A small class-conditioned spectrogram diffusion model, trained from scratch.
Training: adamw at rate 0.0029, 18600 steps, batches of 128.
Data: 26041 training examples, 91.4 epochs.
Rows from block 4, named by matrix and row number. Rows with one number belong to one attention dimension. Each number is 50 + 15 x the weight over its row's rms, rounded and kept within 0 to 99. All counts start at 0. After the name is the row's rms in percent of the matrix's.
# v: attention query, key and value (stacked) (model.mid.1.attn.qkv.weight, 384x128, the v third), inputs 0-127
# proj: attention output (model.mid.1.attn.proj.weight, 128x128, transposed), outputs 0-127
v.44 098:55 35 58 57 58 39 44 65 56 39 76 47 57 44 76 29 90 53 64 63 34 41 55 55 43 61 59 46 52 34 56 60 52 67 42 61 28 57 43 58 61 58 01 49 60 56 62 31 28 23 56 60 24 66 51 81 71 16 49 51 62 56 72 96 61 17 31 38 34 31 43 46 30 46 39 65 61 59 54 61 62 32 49 41 55 63 64 68 39 41 45 66 47 55 49 30 35 43 41 63 69 39 24 31 59 45 33 50 33 58 54 37 71 37 50 56 41 36 44 59 39 48 54 35 72 50 31 60
v.45 093:64 85 40 46 61 34 69 41 33 51 50 49 60 35 48 39 64 52 63 34 55 33 61 45 64 42 61 38 59 24 28 54 61 45 38 47 55 61 34 42 00 54 46 42 33 35 74 38 40 49 57 75 74 71 14 55 39 52 67 54 49 67 46 48 38 58 42 94 31 86 38 62 62 32 57 47 60 35 62 50 62 27 53 64 50 46 40 60 34 28 73 69 50 49 42 52 48 52 44 69 37 44 18 66 56 62 58 59 61 57 46 50 53 63 53 23 51 31 42 56 73 37 57 40 73 76 75 44
v.46 098:67 58 52 36 76 48 44 51 69 60 52 53 60 63 31 80 43 52 54 50 40 86 56 67 19 45 65 32 55 32 41 56 23 35 45 38 24 70 52 42 43 71 69 28 39 62 49 43 31 40 60 60 38 43 45 53 65 58 59 45 44 39 54 30 44 80 61 71 09 30 63 65 46 50 38 35 20 48 46 71 61 68 50 27 48 70 41 70 58 17 58 45 18 51 65 47 55 41 70 48 63 37 68 41 20 40 55 56 71 43 50 63 66 38 34 53 55 66 71 43 79 32 55 44 47 39 54 41
v.47 107:73 60 60 65 61 50 46 33 75 65 44 52 31 34 24 40 38 46 35 52 84 51 45 17 48 57 72 51 40 57 30 44 60 74 74 81 67 62 45 56 54 59 61 50 42 43 40 53 66 70 67 43 32 35 38 68 53 34 60 31 39 83 44 02 32 54 72 52 49 45 55 50 65 35 33 43 79 34 41 42 66 49 74 10 53 71 50 42 59 23 70 72 36 38 58 51 55 40 45 42 39 56 48 75 52 45 69 50 49 42 37 44 46 56 32 44 39 32 42 44 54 48 29 31 33 54 71 48
v.48 100:77 64 29 47 47 34 21 43 44 48 53 60 68 47 64 86 69 50 30 67 58 53 64 57 21 57 67 46 35 27 57 45 56 45 43 50 64 54 96 28 35 47 41 29 35 55 20 93 57 86 43 37 43 67 25 45 31 55 39 44 39 55 56 62 44 48 46 45 48 31 53 50 53 61 73 44 41 21 57 64 47 51 43 58 34 67 41 72 63 71 55 37 28 27 50 68 66 62 38 47 42 57 64 74 46 43 46 42 49 45 43 55 29 13 37 33 54 38 50 44 50 57 65 57 50 73 44 48
v.49 092:48 61 39 36 21 52 70 51 46 65 37 67 55 73 45 59 67 72 58 64 62 36 58 60 51 52 64 55 29 50 92 53 42 56 37 43 79 54 45 42 34 20 55 49 59 60 31 63 39 68 61 48 68 45 66 31 54 96 39 40 26 38 38 54 57 70 34 74 40 66 58 32 49 61 72 29 16 47 59 57 52 54 40 78 33 53 57 47 59 46 52 21 36 34 57 59 65 46 23 50 33 31 57 44 54 48 42 51 51 40 41 69 44 16 30 65 66 53 81 58 49 49 47 53 28 29 65 44
v.50 108:60 76 44 23 36 49 48 52 46 44 41 48 31 39 47 75 36 41 43 58 63 56 31 64 59 50 69 77 36 60 50 46 22 60 54 33 58 50 70 34 48 46 62 47 45 55 43 65 62 45 46 75 76 05 36 20 50 84 74 41 48 38 25 53 42 99 64 48 60 54 49 58 54 45 55 55 37 42 59 42 44 58 48 79 60 38 45 58 70 70 45 45 67 45 58 58 64 38 17 58 63 45 73 56 55 61 53 30 49 42 56 58 37 48 31 30 45 35 68 25 33 44 43 40 43 63 52 60
v.51 098:53 60 70 62 62 62 45 39 58 65 42 51 37 41 44 77 27 41 68 58 52 53 28 58 66 36 82 76 74 59 26 51 50 68 50 77 45 45 35 56 61 25 57 46 54 58 73 26 26 42 50 54 35 15 37 40 61 38 32 56 22 40 13 64 61 76 52 48 37 76 47 42 51 20 21 57 75 56 53 48 46 51 73 58 58 78 46 46 52 56 26 61 59 42 40 54 50 49 59 53 75 53 36 48 46 40 65 63 61 18 72 41 43 38 68 69 30 54 48 36 56 60 39 50 74 32 40 61
v.52 107:30 53 26 37 60 33 57 66 33 51 62 39 60 48 42 50 55 28 34 63 34 79 32 53 61 57 34 60 33 40 37 50 53 36 62 46 49 47 66 78 45 74 54 69 47 55 34 71 54 66 80 32 51 34 57 58 40 35 57 41 53 53 53 35 60 66 56 26 92 44 78 47 31 58 55 55 48 33 31 62 27 32 56 80 50 68 11 50 59 53 32 20 44 46 45 63 52 72 37 44 35 38 64 43 33 85 28 34 31 50 64 67 35 46 47 43 55 51 66 37 29 33 61 61 48 66 73 41
v.53 098:53 51 23 34 51 49 36 67 42 50 68 63 34 57 48 52 43 38 84 70 40 44 54 77 67 50 51 41 44 57 18 52 48 37 41 38 52 37 62 18 64 60 06 60 29 69 64 37 59 37 44 81 61 31 40 19 51 56 53 39 54 67 50 85 78 42 72 53 60 46 49 54 52 56 75 45 74 45 55 55 17 65 38 89 47 47 54 75 48 46 69 45 37 48 47 52 71 33 27 70 55 42 57 43 46 33 72 44 53 46 58 50 50 33 61 26 36 28 51 38 28 55 43 59 51 43 50 30
v.54 101:54 39 64 17 53 62 65 35 84 37 70 50 86 49 37 46 41 31 45 68 27 67 36 57 42 53 29 94 61 40 31 55 47 69 35 47 60 22 55 37 55 39 58 54 43 39 47 37 42 57 75 60 59 20 79 56 42 87 66 36 56 59 46 60 44 86 41 53 44 74 61 59 52 47 46 51 70 52 28 66 46 48 76 57 37 45 48 24 60 37 44 42 55 37 41 49 58 32 30 42 73 42 45 47 27 67 47 28 54 43 55 37 34 44 55 35 59 57 79 53 40 47 38 71 57 45 66 36
v.55 093:41 72 32 38 00 61 26 54 50 80 71 35 53 57 34 58 75 60 44 55 34 42 64 88 68 54 56 55 46 69 31 64 51 37 53 35 15 38 67 60 68 39 30 71 52 64 22 33 52 20 66 30 45 31 52 05 74 50 34 39 50 63 18 45 57 63 46 41 52 35 60 29 47 63 44 53 38 55 48 41 49 66 46 40 52 30 54 37 73 49 64 33 49 58 40 49 47 51 81 47 35 55 63 56 53 64 68 51 53 33 45 56 35 48 57 52 44 50 57 60 58 52 54 69 56 48 67 34
v.56 095:67 39 37 47 43 46 71 57 72 61 39 48 60 47 46 62 67 44 60 61 55 37 49 58 63 45 39 44 34 42 82 48 50 48 38 33 51 35 40 30 60 54 52 28 52 46 42 00 70 72 62 59 50 55 55 83 44 55 66 23 69 60 45 46 19 51 31 38 43 74 32 77 54 61 60 45 74 24 40 30 22 43 61 49 32 52 61 77 74 46 62 54 55 44 60 35 71 31 70 44 26 51 31 64 63 69 47 35 31 37 42 56 22 58 60 45 40 38 51 51 59 54 42 57 51 39 82 71
v.57 095:33 54 59 38 70 51 28 17 48 70 47 72 65 16 49 23 40 68 72 32 41 72 35 48 27 39 67 62 50 12 19 48 42 38 66 59 49 56 39 65 37 72 43 28 37 47 36 73 56 34 40 51 76 38 27 57 40 59 58 37 30 51 71 41 38 77 56 54 34 70 52 65 57 48 57 46 54 14 38 35 42 25 51 63 55 70 40 50 63 35 57 46 50 54 48 59 45 66 76 45 46 67 49 85 50 55 57 46 46 38 47 69 50 53 53 44 51 40 59 48 52 77 51 41 82 45 61 77
v.58 095:56 45 37 39 00 33 59 62 37 32 41 56 64 23 19 54 40 63 64 64 44 54 43 50 56 76 83 99 52 56 36 51 48 24 45 39 63 28 62 60 39 50 50 47 66 53 56 47 60 41 39 61 47 31 44 07 31 40 80 51 63 57 41 62 32 68 41 59 55 76 62 38 59 46 52 56 38 42 21 39 47 38 61 70 53 40 42 43 54 57 44 49 56 33 50 49 55 57 52 44 42 75 52 49 30 59 32 48 48 52 65 68 47 41 56 58 43 37 88 54 51 81 46 47 48 47 45 56
v.59 115:28 33 42 49 40 40 51 61 66 31 69 52 44 49 41 41 55 53 60 40 55 58 46 64 67 31 47 42 57 69 42 48 29 34 75 52 43 57 40 70 51 52 49 55 13 31 46 42 71 72 44 57 62 82 80 68 58 73 50 35 45 42 55 55 50 34 48 50 55 86 54 43 69 61 62 68 50 38 35 30 61 62 76 75 26 52 63 76 27 48 50 27 85 71 60 47 70 41 57 21 22 40 61 52 51 31 46 35 41 51 30 44 16 43 39 53 80 60 45 51 36 39 18 48 48 52 65 43
v.60 104:45 08 45 79 64 40 53 47 41 42 60 55 83 24 40 38 44 58 37 44 37 56 58 51 23 39 44 30 44 62 66 55 43 33 46 47 41 56 29 78 78 63 44 48 39 46 37 34 60 69 69 41 54 91 53 57 44 44 51 61 38 50 76 42 59 08 31 53 61 25 52 53 49 66 68 38 44 38 40 57 40 67 35 48 29 36 59 54 31 51 59 26 60 66 28 61 40 64 50 23 50 64 78 52 66 58 49 43 45 78 21 69 58 71 59 64 55 54 38 64 39 53 55 56 27 45 49 26
v.61 089:37 45 33 56 40 42 49 36 50 83 44 45 60 73 62 39 44 75 46 58 41 35 52 31 49 40 46 37 44 46 65 59 70 57 36 62 63 45 42 88 84 16 56 49 40 53 77 47 57 30 38 50 55 68 31 41 32 52 43 74 48 66 39 58 48 06 64 53 41 29 47 49 55 35 55 58 57 46 55 42 27 30 58 21 66 45 47 60 17 67 43 45 51 31 34 63 56 61 71 44 39 78 40 51 72 29 56 81 60 65 52 59 59 43 78 66 29 50 34 43 74 57 53 47 30 27 56 37
v.62 102:39 57 70 67 41 60 42 34 40 45 51 53 59 51 54 46 22 33 41 62 66 56 26 56 57 44 39 52 84 47 49 42 62 52 65 61 55 67 54 28 58 34 68 83 60 47 43 57 53 57 69 57 01 41 55 28 69 40 21 50 42 63 36 20 30 58 36 24 89 28 37 46 48 64 26 32 82 68 66 38 39 36 46 28 75 51 44 31 74 55 37 64 48 34 54 62 29 53 52 43 54 60 61 48 42 65 43 65 22 47 49 68 45 40 69 52 51 75 41 47 60 55 60 67 54 50 39 34
v.63 100:50 47 27 27 44 40 60 70 40 35 27 59 59 42 16 38 44 51 81 72 57 65 62 52 51 57 51 84 19 52 58 42 28 27 41 18 53 53 42 58 12 56 63 53 13 69 54 42 76 58 43 60 58 58 45 62 49 44 57 28 47 46 41 39 41 76 62 69 64 51 57 45 48 70 57 50 27 58 41 52 45 62 45 80 30 43 55 54 58 40 47 29 54 75 62 56 70 50 27 70 46 36 93 47 52 47 38 40 55 76 53 60 53 38 45 55 67 45 69 64 41 44 49 31 18 49 57 40
v.64 104:42 67 59 50 58 26 58 41 34 53 69 54 57 22 57 46 33 43 69 57 59 56 57 40 37 50 59 62 25 55 40 52 54 65 46 41 80 52 52 58 63 59 36 68 68 29 36 73 30 82 29 27 73 45 66 33 47 37 48 62 45 37 72 65 59 38 51 70 56 36 67 65 49 39 72 32 72 68 44 45 28 36 17 53 53 55 29 71 35 38 51 50 39 40 75 23 35 50 10 49 60 75 63 53 47 73 68 62 44 73 61 70 39 42 44 38 43 35 58 27 25 64 63 29 56 41 61 56
v.65 096:67 35 35 46 38 58 45 48 97 50 49 42 61 31 56 58 67 75 52 50 51 65 62 58 32 57 31 81 22 58 24 65 45 39 55 70 56 59 46 45 56 55 47 34 52 45 09 18 45 74 29 42 20 51 51 48 56 63 72 46 55 43 40 48 62 46 50 69 69 44 66 41 63 72 62 62 33 26 62 38 49 72 25 34 54 34 52 56 12 75 58 43 33 58 57 63 26 33 35 54 54 56 43 32 39 42 40 59 67 46 61 52 52 45 52 47 56 45 53 69 60 32 24 18 36 72 46 65
v.66 087:35 37 40 38 35 39 55 43 53 56 49 62 65 59 38 55 43 58 58 39 58 58 48 38 56 36 54 54 57 44 57 48 41 06 55 56 28 49 69 45 67 58 53 41 66 07 67 77 54 37 53 29 32 67 34 67 50 56 79 66 60 59 46 63 74 46 58 41 35 20 47 42 40 42 42 52 14 65 29 36 68 58 47 30 58 49 38 71 48 41 41 29 52 41 41 40 20 68 58 65 37 45 82 49 61 87 59 34 65 47 38 74 58 75 53 80 56 35 38 75 47 58 54 41 79 26 52 55
v.67 085:34 29 40 52 60 74 63 44 39 62 49 64 34 54 53 41 51 86 66 57 72 55 61 64 44 32 49 64 54 54 26 56 60 55 52 42 55 29 44 31 32 45 42 46 53 38 18 34 63 30 37 52 34 17 64 05 33 64 21 63 65 45 66 49 35 39 39 50 57 61 46 34 57 90 64 65 57 59 32 47 86 54 35 63 66 61 55 59 57 40 58 43 46 22 57 60 43 60 56 47 64 62 47 48 14 58 35 43 71 38 31 48 26 66 56 46 62 16 41 59 42 37 65 54 54 69 61 49
v.68 099:44 77 71 45 60 73 61 56 62 66 39 63 26 51 31 78 30 84 51 46 47 44 69 28 51 63 63 65 63 38 55 31 58 66 84 40 47 57 42 34 35 44 72 50 66 33 46 33 71 78 60 47 33 50 65 36 58 56 62 32 57 55 45 40 29 64 27 81 49 50 33 57 77 63 60 40 34 50 69 50 37 69 64 58 63 48 64 67 54 58 44 48 37 34 77 51 28 25 18 49 47 64 59 64 48 44 28 67 38 37 62 20 55 36 30 46 52 39 55 62 32 33 42 39 37 26 40 42
v.69 085:71 74 72 34 43 59 34 51 33 70 48 46 43 41 49 65 11 53 59 59 56 48 54 48 93 52 61 67 50 35 74 64 35 41 64 36 46 47 62 34 39 38 62 62 60 44 43 34 51 42 51 51 66 06 40 34 51 71 61 38 59 35 37 23 38 31 38 86 58 51 57 70 67 31 53 52 30 40 46 42 61 45 52 61 56 50 70 81 58 45 42 41 79 34 85 53 26 32 58 47 50 57 64 38 37 51 54 61 60 43 35 51 43 73 44 41 52 54 85 51 65 38 14 40 48 56 55 43
v.70 094:59 66 33 65 49 65 52 56 21 58 39 77 39 60 59 52 38 66 56 39 59 43 50 54 56 60 76 38 95 60 63 37 51 42 52 55 44 55 24 39 51 49 48 45 52 47 71 74 38 16 73 73 61 34 46 42 34 47 55 59 41 62 26 54 36 67 68 34 35 28 45 53 59 42 47 28 91 43 54 71 49 37 48 47 53 39 35 26 34 65 77 58 30 67 56 54 80 42 74 53 54 21 51 42 53 38 36 28 78 23 49 50 66 45 27 63 52 25 24 50 50 49 64 58 52 42 43 37
proj.44 105:49 70 30 58 47 48 56 31 43 58 32 55 84 43 44 49 51 44 47 23 41 61 50 54 60 44 63 42 40 59 41 24 39 43 54 19 61 67 44 55 47 60 99 46 39 87 47 62 41 56 20 60 53 66 27 43 30 64 61 45 28 65 56 42 53 65 55 45 60 83 61 64 70 20 58 18 64 34 56 49 07 60 33 52 48 50 26 70 68 72 49 49 41 30 48 67 43 52 32 37 46 43 55 55 57 49 69 42 48 27 31 40 41 40 67 52 62 28 68 51 42 32 61 55 45 30 50 64
proj.45 091:49 36 55 32 45 34 41 29 55 29 61 55 77 59 50 67 29 56 57 48 53 84 51 63 37 52 40 57 38 37 41 56 40 42 56 69 42 58 44 43 97 31 57 49 67 49 58 37 65 48 49 64 43 43 50 74 49 57 27 63 51 54 73 58 68 32 65 62 35 35 46 47 40 62 60 18 32 43 55 23 71 34 70 40 71 57 42 70 60 71 45 59 82 68 67 46 54 55 21 58 55 52 77 40 36 42 35 42 48 41 29 38 47 55 19 28 69 91 47 62 68 63 29 75 47 48 47 38
proj.46 097:49 29 47 70 32 37 35 50 33 71 43 51 58 23 50 57 77 46 74 41 39 39 43 60 59 41 48 59 53 45 48 58 64 52 42 53 70 49 67 47 56 41 80 72 61 41 39 56 67 51 43 34 51 32 24 27 25 42 64 37 49 54 68 63 99 48 30 54 74 43 79 53 79 29 49 55 70 56 42 32 36 37 73 30 54 41 49 64 42 62 22 42 38 76 39 53 43 47 32 59 41 63 70 84 54 31 40 51 36 56 47 60 59 52 77 56 43 47 55 63 61 57 24 61 33 28 55 41
proj.47 117:54 56 72 36 54 47 65 42 34 49 82 49 62 56 37 46 58 65 68 31 37 65 52 55 68 32 54 66 69 49 65 43 32 51 11 44 36 75 59 46 61 52 47 56 85 44 45 76 59 53 40 21 65 57 76 37 56 23 57 47 59 44 35 64 50 26 30 42 52 49 59 35 48 59 62 86 42 63 51 33 64 58 59 72 50 37 79 52 74 39 73 17 66 83 39 54 53 47 54 47 65 38 65 32 40 40 55 49 47 06 49 67 59 46 51 42 62 78 53 47 50 46 49 32 39 48 26 41
proj.48 092:45 49 43 38 68 53 72 78 58 45 55 26 32 39 35 52 72 59 37 38 42 44 37 52 51 27 68 36 79 43 42 36 94 63 47 32 58 45 60 33 31 37 45 22 75 47 50 18 50 29 39 54 52 43 34 51 78 62 87 55 59 64 72 52 49 43 23 40 45 65 37 58 45 51 63 60 74 31 43 47 52 45 38 56 52 63 36 60 16 48 68 41 80 70 43 37 38 64 52 43 60 48 35 28 48 42 61 49 57 29 61 38 34 61 42 73 63 51 54 38 18 42 47 61 31 39 20 44
proj.49 090:33 56 62 39 77 70 30 63 55 41 58 35 24 41 39 37 33 42 26 61 51 59 73 41 45 42 51 58 43 56 21 50 89 82 67 51 27 40 69 47 58 31 31 43 49 44 51 50 52 52 31 59 64 40 27 67 37 37 69 68 62 50 55 45 52 42 43 31 53 40 54 47 35 29 65 73 75 39 59 49 83 54 74 57 47 40 64 32 02 50 52 67 49 51 63 27 66 53 39 51 58 59 71 66 57 58 53 38 57 65 39 54 39 54 27 65 05 50 46 34 51 41 51 33 58 76 47 53
proj.50 107:56 47 46 56 61 38 49 58 34 59 60 54 32 61 50 59 68 61 44 46 37 48 44 54 40 68 43 32 48 50 60 48 78 51 39 61 37 29 39 89 50 33 34 50 51 27 71 31 38 57 55 43 40 00 73 60 63 49 40 61 73 40 43 45 62 05 51 55 34 21 62 47 32 54 52 67 56 45 63 62 44 67 45 57 60 36 66 43 09 29 50 45 59 47 60 45 44 66 68 65 48 49 46 42 28 33 55 48 38 57 48 54 53 56 53 83 79 57 11 63 53 53 47 43 75 42 66 41
proj.51 097:58 43 50 21 35 39 37 52 47 60 56 48 66 49 58 67 54 43 43 36 47 63 52 45 52 86 55 31 32 51 89 34 29 47 41 36 58 40 37 34 49 73 48 41 34 33 43 58 80 31 52 29 44 17 83 61 33 36 55 57 56 67 39 35 68 30 51 40 39 57 31 61 25 40 50 29 49 52 68 56 29 66 40 42 24 61 70 55 82 46 36 61 27 77 61 60 55 57 56 44 47 48 58 66 50 63 64 41 43 55 44 56 72 52 51 79 52 41 27 74 63 57 57 51 07 64 65 32
proj.52 115:64 67 92 61 47 62 63 33 65 39 51 58 16 57 45 65 57 62 56 58 55 52 45 72 37 25 48 48 58 79 21 55 63 66 46 43 51 37 35 44 40 49 70 45 64 53 37 55 64 55 53 76 30 46 87 39 70 46 49 46 37 48 68 59 35 34 50 41 54 40 56 39 83 69 43 56 45 50 56 47 58 74 50 33 58 40 67 43 11 49 81 38 61 52 57 66 34 39 64 41 64 52 40 32 54 30 59 63 89 70 56 70 60 41 53 45 49 58 36 93 58 38 40 70 66 47 51 34
proj.53 095:47 55 51 53 35 48 52 30 31 32 21 27 57 43 42 51 87 86 57 57 61 55 40 52 47 66 47 17 27 69 83 40 50 45 62 56 38 44 54 59 34 51 62 57 44 55 56 29 41 50 47 33 21 31 56 56 53 53 80 52 47 40 57 31 64 63 32 55 58 49 61 39 76 49 53 48 53 38 46 54 28 51 40 53 49 57 38 47 09 38 45 82 66 24 58 20 09 61 36 46 68 38 55 48 33 64 53 58 46 38 55 29 57 47 60 76 85 57 48 61 51 37 61 39 69 57 49 72
proj.54 097:36 60 56 42 27 31 54 57 38 56 61 55 29 51 27 66 42 77 49 38 66 57 57 42 58 48 37 32 23 74 52 92 43 24 56 50 47 61 35 23 47 59 58 60 35 82 41 66 56 45 33 28 48 18 45 53 49 34 57 40 59 43 56 40 66 41 84 50 56 48 50 51 33 62 63 65 41 63 63 47 65 72 46 39 58 54 72 65 19 38 72 65 23 61 55 74 41 42 05 60 53 79 59 63 46 45 64 71 44 64 37 54 52 44 53 50 33 48 17 57 40 42 54 52 52 55 77 61
proj.55 090:28 53 44 38 72 51 75 58 37 40 24 80 46 21 55 40 61 61 66 49 58 42 40 41 39 45 77 48 38 71 71 55 42 66 44 73 51 39 55 50 50 64 57 49 40 47 74 70 45 60 65 75 40 20 44 67 22 19 97 43 45 33 55 56 59 70 49 54 71 75 60 54 58 53 50 43 61 80 42 41 88 53 77 62 50 59 63 29 26 43 52 72 44 54 56 57 45 58 49 51 48 54 64 47 54 54 73 58 73 75 40 66 42 60 72 37 51 32 66 45 68 39 52 47 26 42 46 59
proj.56 085:25 58 46 69 56 45 32 48 39 60 60 40 50 61 34 51 48 52 51 11 71 90 60 38 68 38 70 68 40 40 35 48 30 34 20 58 62 50 59 45 41 31 49 53 34 68 68 64 44 42 23 10 53 67 30 52 45 40 57 66 32 32 55 64 58 35 70 49 45 24 68 44 53 40 55 61 61 71 59 55 59 38 32 76 70 38 72 40 61 63 55 60 66 48 64 67 38 51 38 34 77 45 57 26 43 52 54 50 46 72 62 41 68 50 48 56 55 61 65 40 47 49 50 56 79 70 14 19
proj.57 092:31 44 43 57 47 36 48 59 36 44 49 38 41 53 54 52 64 39 67 38 58 31 39 82 44 75 60 49 63 46 55 48 29 53 13 17 47 50 32 39 42 62 64 53 32 50 56 54 73 37 55 62 53 27 64 46 65 76 76 35 60 37 68 46 53 32 35 46 69 48 35 31 47 49 60 42 40 57 76 53 57 63 57 56 44 67 46 37 69 41 52 25 66 84 50 60 37 46 29 79 52 45 66 31 57 51 27 55 36 48 44 28 19 46 57 57 80 92 26 70 52 40 49 79 23 66 47 43
proj.58 089:36 57 31 53 54 80 60 38 59 31 83 48 21 53 77 80 65 57 49 61 47 59 68 80 23 40 74 39 44 58 54 68 72 46 49 69 42 24 46 47 50 43 33 46 45 58 42 54 43 65 67 48 68 42 68 84 64 43 46 49 35 21 38 37 59 27 40 54 29 43 42 52 34 63 71 58 50 49 65 46 77 40 50 78 46 38 49 52 26 36 58 46 37 77 45 50 51 51 63 58 70 46 29 49 47 42 77 70 66 61 06 43 42 69 58 64 47 58 31 50 68 23 55 58 41 63 56 47
proj.59 112:33 50 42 55 43 49 44 47 28 82 54 30 39 55 34 39 42 46 43 85 42 44 36 56 39 79 54 77 46 59 60 34 78 63 30 55 32 19 41 29 68 52 63 55 54 59 65 57 58 54 60 70 64 76 50 55 44 42 35 55 35 63 52 60 53 67 69 59 35 40 58 50 52 84 44 32 52 58 34 47 61 57 12 34 61 53 47 52 14 46 56 63 45 58 65 82 35 41 51 51 62 51 66 48 37 74 32 54 54 21 69 52 68 24 36 37 55 54 25 46 59 79 62 59 67 85 59 51
proj.60 103:30 52 43 65 46 37 46 38 48 70 20 47 17 44 51 29 46 34 45 52 54 37 17 56 63 46 64 63 53 59 28 44 65 57 49 40 58 34 63 27 27 70 61 30 49 48 48 51 51 42 50 46 49 99 54 39 61 58 71 23 38 34 52 44 58 86 39 43 61 56 45 45 50 56 35 73 31 49 26 41 41 23 61 49 52 75 16 43 73 58 48 51 44 33 51 40 51 52 54 71 50 56 29 22 75 62 64 58 57 52 61 56 31 29 34 25 76 50 51 40 44 54 41 49 81 71 54 60
proj.61 088:29 52 77 29 62 42 36 59 41 42 52 53 41 34 60 43 54 29 46 47 82 73 53 52 62 60 41 41 55 47 60 68 27 68 76 44 59 60 74 44 36 64 37 61 45 22 19 28 47 50 33 44 69 69 76 66 57 64 43 36 45 34 34 69 46 67 28 55 47 57 43 58 56 45 44 64 79 62 51 60 61 42 65 57 73 71 62 39 93 35 28 63 53 52 58 43 30 57 63 57 58 42 42 27 36 80 70 46 57 41 60 24 32 39 48 37 40 39 80 40 60 43 34 29 43 81 61 60
proj.62 101:87 50 33 30 46 52 85 58 70 54 41 50 45 58 39 54 74 56 44 37 29 34 32 32 62 38 39 29 57 43 39 49 18 51 42 69 65 63 50 51 49 58 36 43 60 22 54 46 63 23 65 33 24 51 53 45 55 50 55 61 80 42 48 52 17 57 81 28 58 48 54 16 51 44 48 63 31 42 65 63 69 35 49 61 37 53 79 42 73 26 74 37 44 57 47 39 57 38 69 59 52 50 16 46 60 57 62 58 56 42 38 65 53 71 44 49 30 17 46 74 47 59 44 49 39 72 41 71
proj.63 098:40 55 64 99 48 64 50 35 56 50 58 53 32 33 51 38 74 31 62 40 40 59 43 57 50 38 45 67 54 51 32 61 99 53 49 53 29 31 38 46 56 43 30 45 62 44 54 64 36 36 71 72 65 38 45 66 64 58 33 50 47 26 65 45 68 58 24 51 43 26 70 40 39 53 44 54 60 44 58 45 44 64 49 39 46 43 43 42 02 60 45 48 41 63 50 20 37 42 58 33 58 59 44 65 25 61 23 68 58 58 41 70 36 42 46 51 43 66 46 46 85 42 56 67 93 58 47 64
proj.64 100:54 64 68 53 47 76 50 62 55 64 44 40 56 40 47 69 59 40 65 62 42 34 47 65 53 42 56 45 83 48 38 48 56 61 83 93 40 69 56 57 58 46 99 37 44 32 74 64 61 48 72 81 51 58 61 72 69 40 42 56 50 52 45 63 54 64 59 55 51 68 18 52 56 40 42 53 27 49 49 60 53 39 68 50 34 48 43 40 95 58 71 72 74 67 55 67 56 43 53 67 56 36 70 52 47 57 50 54 51 40 73 42 71 73 55 63 58 62 32 69 25 67 39 66 45 45 58 70
proj.65 097:39 53 45 68 50 42 56 41 36 68 60 36 51 53 73 52 55 41 49 81 59 40 34 47 40 39 60 56 53 55 52 25 51 39 00 52 57 56 39 64 29 34 57 51 42 43 68 37 52 61 50 27 62 50 53 42 58 80 10 60 40 62 46 45 55 63 64 47 24 88 51 67 46 55 48 17 42 68 60 49 45 36 62 49 49 69 80 73 60 28 60 55 41 39 54 71 42 66 71 29 39 64 35 58 62 55 77 51 73 54 46 21 31 56 55 68 38 25 54 56 74 62 35 76 32 52 47 37
proj.66 084:34 58 46 37 49 52 58 28 47 49 38 67 49 16 55 48 76 59 57 79 50 36 70 58 58 56 51 54 52 60 53 65 51 79 59 48 54 52 49 60 62 56 38 51 55 69 34 50 42 79 26 48 26 55 59 51 38 62 78 69 18 70 43 26 65 40 35 35 31 65 35 45 52 69 58 58 50 48 49 49 40 42 56 44 33 55 73 78 42 35 49 62 45 69 28 19 72 13 31 62 56 62 44 70 76 20 52 67 54 72 13 36 35 41 52 35 68 27 41 66 51 51 58 52 29 53 54 39
proj.67 083:35 52 38 45 31 32 58 86 33 21 56 46 81 42 41 52 18 39 39 73 26 44 42 35 49 54 51 39 51 53 48 46 53 53 56 22 57 49 57 63 46 56 50 32 59 46 85 39 17 38 21 66 49 65 34 64 57 65 66 52 68 40 64 64 57 86 53 48 43 40 65 72 24 14 53 30 41 42 68 44 31 45 56 69 51 63 36 76 50 58 49 66 65 81 31 31 54 54 56 51 48 52 52 52 75 25 51 63 32 33 55 56 45 56 35 25 34 50 75 57 53 54 42 57 68 61 50 62
proj.68 103:51 47 34 41 48 34 35 64 67 35 62 21 67 38 52 53 49 23 44 67 69 69 45 68 53 77 58 49 47 55 25 61 61 33 66 52 50 17 64 41 36 61 47 56 26 32 23 46 16 24 52 41 75 47 40 84 44 51 39 53 33 22 81 34 62 58 44 42 43 72 59 48 30 17 56 40 40 36 45 43 44 30 48 55 42 63 33 29 59 22 33 52 25 42 42 73 35 64 59 41 28 44 31 71 48 70 53 37 45 71 51 46 25 69 50 54 43 46 60 30 48 55 34 38 46 52 57 52
proj.69 089:54 50 52 51 23 64 43 65 65 47 41 53 49 12 32 44 33 59 63 62 47 71 39 46 39 57 61 50 30 76 41 41 49 45 64 52 48 38 38 38 22 40 49 54 28 70 45 43 44 71 36 40 50 56 41 58 39 41 50 29 64 59 42 64 53 89 35 53 61 80 50 30 46 57 52 26 40 47 31 44 47 41 52 55 42 52 00 41 66 51 61 69 29 40 58 44 61 68 34 36 40 38 50 48 59 62 47 32 32 49 35 36 16 21 40 34 56 35 72 33 41 66 53 60 58 14 45 41
proj.70 094:70 42 40 38 61 47 72 40 64 52 37 16 37 87 36 43 60 49 39 55 58 64 38 48 57 30 34 83 38 46 32 74 86 49 22 47 46 29 66 46 54 64 42 65 75 56 37 45 39 66 44 52 40 70 52 46 59 65 61 59 45 24 53 23 62 68 41 46 52 42 51 23 60 57 50 60 77 55 48 52 31 45 25 45 39 51 06 52 52 55 37 29 42 42 45 42 69 53 43 41 74 59 10 50 60 75 36 70 41 40 73 55 62 62 59 51 43 52 34 63 48 39 54 27 33 70 61 62